python train.py --image_size=48 --encoder_activation="relu" --encoder_depths=[2, 2, 4, 2] --encoder_stem="deep" --encoder_avg_pool_shortcut=true --encoder_widths=[128, 256, 512, 1024] --fusion="cross_attention" --fusion_encoder_norm="layernorm" --fusion_encoder_activation="silu" --optimizer="muon" --muon_scale="original" --orthogonalizer="newton_schulz_5" --batch_size=256 --epochs=7.1 --adamw_weight_decay_other_params=0
Rows from block 5 of the image encoder of a small image-text matching model, named by matrix and row number. Rows with one number belong to one channel. Each number is 50 + 10 x the weight over its row's rms, rounded and kept within 0 to 99. All counts start at 0. After the name is the row's rms in percent of the matrix's.
After each channel's rows are labels from the 100 images, of 14848, where the channel reaches its highest value: "strongest on" is what is common among them; "lies over" is the class under the peak. Only what is clearly more common there than usual is listed. The data: made-up waving flags. In brackets: how many of the 100, against the usual share in percent.
# convs1: 3x3 conv (encoder.blocks.5.convs.1.weight, 128x128x3x3, each kernel summed), inputs 0-127
# convs2: expand pointwise conv (encoder.blocks.5.convs.2.weight, 512x128x1x1, transposed), outputs 0-255

convs1.4 083:46 53 52 37 54 60 36 49 42 47 39 63 45 51 42 43 39 29 58 52 34 55 67 47 35 51 50 53 60 58 56 40 45 44 67 45 42 32 37 44 39 25 34 47 48 52 67 34 56 63 45 40 45 43 44 65 64 40 50 41 43 44 48 40 51 56 44 46 47 40 48 49 47 48 53 48 49 38 58 49 46 49 48 56 40 52 49 53 43 36 43 41 51 26 53 32 47 47 52 57 50 48 38 43 34 28 37 37 55 35 73 64 47 45 45 67 43 42 53 52 50 20 36 36 59 51 42 40
convs2.4 100:53 57 50 48 52 67 54 68 50 52 53 50 28 38 45 45 41 80 45 49 44 29 51 49 58 54 71 53 54 43 35 35 49 66 45 49 39 51 57 53 62 43 66 48 59 59 61 38 62 44 48 61 34 38 36 52 59 42 43 53 53 47 68 37 49 50 44 55 36 41 46 56 57 68 50 42 41 54 38 43 25 53 45 66 66 47 43 46 32 56 49 48 51 59 45 49 50 48 52 63 65 63 56 42 66 40 39 55 34 61 61 55 46 46 55 58 40 39 61 46 44 54 50 38 44 36 46 44 47 48 55 53 59 52 33 65 47 51 43 50 64 58 51 62 45 55 51 45 36 57 45 68 45 39 32 58 50 52 46 55 42 57 59 52 51 61 63 49 57 49 45 62 66 32 36 58 52 45 55 55 43 45 39 65 52 54 57 46 59 48 30 42 40 57 47 64 64 51 41 45 43 45 61 52 45 61 47 41 40 72 51 54 56 45 61 39 44 61 45 51 58 49 41 35 45 46 48 36 49 52 49 42 54 43 52 45 47 33 38 43 45 64 54 36 58 48 71 55 45 65 79 51 61 53 25 49
strongest on: brown (65 vs 22.9); triangle at the hoist (26 vs 6.4); quarters (26 vs 6.5); layout: two horizontal bands (25 vs 6.9)
lies over: flag (83 vs 45.4)

convs1.82 097:64 53 72 31 47 56 53 47 49 54 59 62 57 65 41 52 48 36 65 59 51 42 55 68 65 50 51 52 47 41 42 50 56 73 69 45 51 63 45 67 53 58 59 54 36 61 48 53 56 39 61 53 42 60 47 39 56 44 68 49 66 61 36 54 31 43 68 74 64 61 52 42 59 69 44 47 55 46 45 52 49 68 21 58 46 68 49 59 49 55 31 52 43 51 61 65 50 53 46 45 49 56 67 45 50 58 45 52 51 57 52 53 38 60 34 49 42 38 51 53 54 58 42 57 50 62 46 44
convs2.82 094:49 56 47 48 66 51 57 52 38 59 56 75 56 38 67 45 39 40 46 57 53 47 42 64 54 69 54 53 54 29 47 54 38 48 51 46 47 41 51 40 53 52 59 63 55 51 41 42 57 49 64 41 55 61 56 49 54 62 42 61 48 46 45 59 72 50 41 47 44 51 58 47 39 39 48 44 41 61 57 31 68 61 53 62 42 41 40 41 40 53 38 38 42 68 27 30 44 52 40 49 71 63 52 52 47 54 47 52 43 57 57 55 32 48 59 51 42 50 49 48 54 64 49 91 60 34 46 37 55 54 48 58 58 47 62 28 55 52 61 56 80 32 39 53 57 34 37 56 60 39 45 56 34 49 35 48 42 53 55 42 50 51 72 48 55 76 48 56 52 41 23 69 50 52 67 43 46 53 51 47 55 51 47 43 53 59 56 76 35 60 46 57 27 50 62 57 55 40 50 42 64 45 69 37 55 36 56 41 57 52 57 38 48 45 38 60 59 64 30 54 40 42 49 69 44 41 57 61 43 40 48 44 33 60 42 52 59 38 55 46 55 51 47 34 51 48 74 40 62 45 59 44 56 47 40 46
strongest on: yellow (92 vs 22.2); two vertical bands (28 vs 6.5)
lies over: flag (98 vs 45.4)

convs1.89 111:72 45 59 42 40 49 55 49 33 62 37 58 48 45 52 50 50 50 52 70 33 60 57 52 48 35 55 52 50 41 63 18 32 30 61 42 45 57 54 40 41 46 58 60 59 43 42 32 51 43 59 48 53 56 50 57 50 26 42 23 60 67 43 51 61 44 53 39 44 54 26 46 46 55 50 67 57 53 54 64 51 60 44 49 36 45 42 54 51 64 49 42 59 50 59 42 58 49 43 59 46 36 46 49 59 60 35 48 50 31 56 38 56 56 60 55 36 47 55 59 48 41 43 34 40 43 47 42
convs2.89 091:60 53 47 48 34 45 46 55 55 73 42 49 41 42 50 48 49 50 50 61 64 47 50 51 59 59 48 44 46 66 40 35 42 45 53 58 62 53 52 36 50 48 50 38 50 40 44 48 43 50 54 63 50 43 52 45 41 44 40 39 74 52 64 46 44 30 39 54 52 49 49 52 53 46 70 57 53 47 59 56 44 50 59 49 46 38 40 61 54 53 61 38 37 52 50 56 45 48 44 59 56 43 62 52 62 61 61 48 46 55 26 42 40 38 60 40 38 45 39 58 44 58 41 63 51 69 67 41 53 50 50 44 44 37 71 61 42 60 50 54 50 60 49 54 36 35 52 64 50 42 57 39 35 27 36 68 31 53 51 52 59 46 45 54 70 45 44 47 43 52 36 66 64 46 36 40 41 36 47 38 58 54 40 59 35 70 56 46 70 59 46 36 57 56 38 56 40 52 38 53 60 43 49 32 38 48 47 57 35 53 55 45 59 27 49 48 51 57 44 64 56 50 42 69 66 28 39 51 75 54 54 60 43 42 73 54 44 32 43 52 66 50 60 61 47 56 67 51 75 45 58 27 45 27 63 44
strongest on: yellow (79 vs 22.2); plain field (27 vs 6.6)
lies over: flag (97 vs 45.4)

convs1.1 098:57 60 59 48 44 46 47 49 33 45 49 67 30 50 49 65 58 32 48 53 39 34 61 65 47 50 54 49 49 40 63 43 53 48 47 40 35 43 46 57 44 46 60 45 31 50 48 49 54 40 55 52 59 61 51 42 40 22 29 43 40 47 48 48 49 49 56 61 67 63 45 41 54 58 37 50 46 42 46 36 56 47 58 40 51 31 33 56 57 45 58 56 63 37 47 40 49 61 50 68 71 69 53 35 63 57 46 44 55 53 43 24 29 50 43 51 48 50 48 43 54 50 47 24 42 57 60 36
convs2.1 097:36 46 35 43 44 41 75 55 14 44 57 47 53 38 49 55 30 33 50 51 63 46 25 54 44 23 61 51 58 46 63 58 46 57 43 45 59 40 48 63 35 62 60 56 44 42 49 41 68 41 46 44 53 46 56 45 69 40 59 47 54 54 62 54 60 62 62 57 52 57 44 26 51 46 37 40 48 50 47 64 45 50 37 45 43 49 59 54 52 52 43 54 45 69 39 48 42 47 45 47 32 52 63 64 51 46 66 44 69 45 54 56 64 48 57 56 69 31 48 38 64 51 69 62 57 46 44 47 56 49 47 55 47 44 49 61 58 63 49 51 37 51 56 48 53 49 58 25 50 62 38 55 53 44 38 40 55 58 47 51 49 54 38 46 38 36 49 66 32 60 47 56 58 61 53 48 40 56 64 50 71 48 50 71 55 32 42 48 49 57 57 53 64 33 45 46 43 46 60 38 39 55 51 67 51 48 59 46 39 36 44 54 65 65 37 62 70 50 45 45 46 63 63 44 67 53 63 39 56 37 46 49 52 45 46 39 51 60 48 40 69 36 62 54 38 57 30 52 23 51 63 43 58 57 66 52
strongest on: brown (67 vs 22.9)
lies over: flag (83 vs 45.4)

convs1.32 103:46 52 46 46 54 49 40 43 47 55 40 45 38 74 51 49 57 46 55 49 38 48 57 64 56 44 40 48 56 49 49 27 58 43 35 37 65 50 43 66 52 46 53 59 61 40 49 43 47 42 59 51 48 32 47 44 22 38 59 52 67 39 43 52 34 35 59 54 39 58 46 43 54 55 56 50 55 49 45 53 62 43 26 56 49 41 44 60 53 45 42 56 57 62 37 43 52 62 45 48 62 32 36 21 62 72 48 53 38 30 78 58 37 52 35 48 51 44 43 48 54 46 53 58 41 57 49 47
convs2.32 104:39 46 35 54 46 35 46 48 25 45 46 43 55 50 56 64 56 50 45 40 47 49 62 42 64 60 58 54 50 39 42 57 41 37 51 34 36 42 43 51 59 62 65 47 42 38 44 65 50 20 71 54 68 47 34 41 54 50 59 52 55 56 56 44 46 40 37 46 55 47 44 44 49 57 45 38 44 48 45 40 24 51 46 47 49 55 52 59 49 37 46 44 42 43 61 55 60 56 67 42 31 48 51 51 51 47 48 51 34 39 45 41 40 50 48 44 54 46 33 44 45 63 28 40 68 38 46 46 47 39 53 49 46 38 60 60 58 55 56 50 53 43 58 27 42 36 48 42 49 49 53 40 76 49 50 49 56 56 53 53 45 52 72 43 47 39 47 47 39 49 46 35 51 39 47 49 76 57 73 45 47 52 49 62 48 37 60 52 58 40 43 44 44 65 58 48 31 45 49 50 49 49 62 50 48 51 48 47 53 42 66 45 40 49 46 49 55 42 40 52 66 30 55 49 57 48 54 38 42 59 44 70 48 71 60 51 62 61 45 46 48 43 50 70 41 55 31 61 38 54 46 50 53 58 53 49
strongest on: brown (82 vs 22.9)
lies over: flag (93 vs 45.4)

convs1.92 082:56 26 50 50 41 65 54 58 40 40 33 46 52 36 57 47 62 35 48 48 42 50 40 51 48 35 54 45 46 46 56 35 22 37 51 50 52 57 36 47 41 40 42 33 59 39 48 47 45 45 57 52 44 44 45 57 41 53 51 44 53 54 50 59 51 58 54 61 34 63 43 54 36 55 65 62 39 39 42 42 55 49 43 36 50 44 43 61 20 51 51 62 71 32 57 62 68 31 30 44 54 37 54 48 49 58 57 51 43 37 47 40 28 58 50 39 48 40 44 50 44 41 33 54 47 47 40 35
convs2.92 097:45 75 36 45 42 54 39 45 37 53 51 41 43 56 40 52 54 43 43 38 56 53 53 48 45 62 52 64 45 43 52 41 49 37 55 64 53 39 48 58 55 41 49 47 48 54 52 61 46 69 39 48 38 47 44 42 42 48 58 52 71 60 57 54 36 51 56 40 52 61 32 51 53 56 56 52 37 32 39 47 51 40 34 48 33 54 59 66 62 55 54 42 49 50 48 48 63 62 40 72 36 47 46 63 40 57 51 49 27 48 50 52 56 35 61 26 46 24 43 64 60 41 55 40 45 51 39 43 62 63 50 42 67 65 61 54 54 35 39 57 30 49 56 63 55 64 50 33 53 65 50 52 40 36 48 45 53 53 47 54 51 44 44 61 51 54 52 57 56 66 46 57 52 49 52 47 35 55 53 35 42 49 43 49 39 45 42 23 50 36 65 54 37 42 55 36 46 62 29 46 52 38 42 77 62 69 44 38 50 55 35 63 56 37 61 58 42 52 53 64 46 47 64 61 68 27 49 45 53 62 45 40 49 44 41 56 46 55 59 46 28 57 61 39 33 50 77 53 56 49 49 56 39 44 41 63
strongest on: brown (84 vs 22.9); diagonal band (34 vs 6.9)
lies over: flag (76 vs 45.4)

convs1.122 108:59 56 50 57 54 59 42 58 56 32 49 44 56 60 66 50 44 58 39 51 34 59 62 35 44 43 58 58 40 40 58 38 49 42 68 33 71 48 34 60 50 36 41 64 55 26 59 40 79 52 59 47 45 48 72 55 57 50 48 37 46 57 49 39 55 56 49 49 51 39 45 39 43 51 51 39 60 49 56 48 36 54 61 45 49 44 49 37 57 50 66 61 51 24 54 43 59 58 42 61 47 53 37 36 63 65 35 41 58 56 49 58 43 49 48 69 45 51 37 60 40 47 58 49 36 57 41 37
convs2.122 100:37 54 52 60 58 49 40 46 39 35 49 40 49 64 37 60 47 73 63 55 52 46 50 45 52 52 68 68 28 58 38 43 45 49 54 63 53 48 45 57 42 49 55 43 49 39 50 51 25 55 43 51 57 45 60 60 39 36 43 59 40 52 60 48 49 45 53 62 27 44 65 42 42 61 50 51 68 42 40 61 57 63 57 62 38 53 70 50 44 39 56 53 51 55 72 68 49 58 58 52 62 26 50 38 40 49 72 56 42 49 44 30 42 37 54 50 49 42 63 42 42 60 54 72 44 43 54 51 42 56 44 44 61 45 58 40 51 41 49 51 55 66 34 48 31 32 44 57 41 48 52 38 69 31 47 52 51 57 50 23 39 58 50 34 68 25 48 58 57 37 33 43 33 39 62 37 45 50 57 41 55 57 68 66 66 43 44 50 48 58 52 38 39 50 57 49 61 45 39 38 47 59 52 57 45 54 30 45 43 56 35 41 57 40 61 40 61 53 53 44 51 55 44 40 87 32 54 51 46 54 45 22 43 42 56 57 60 57 41 60 38 60 50 41 48 39 73 50 47 57 42 44 57 55 50 61
strongest on: yellow (50 vs 22.2); orange (47 vs 22.7)
lies over: flag (84 vs 45.4)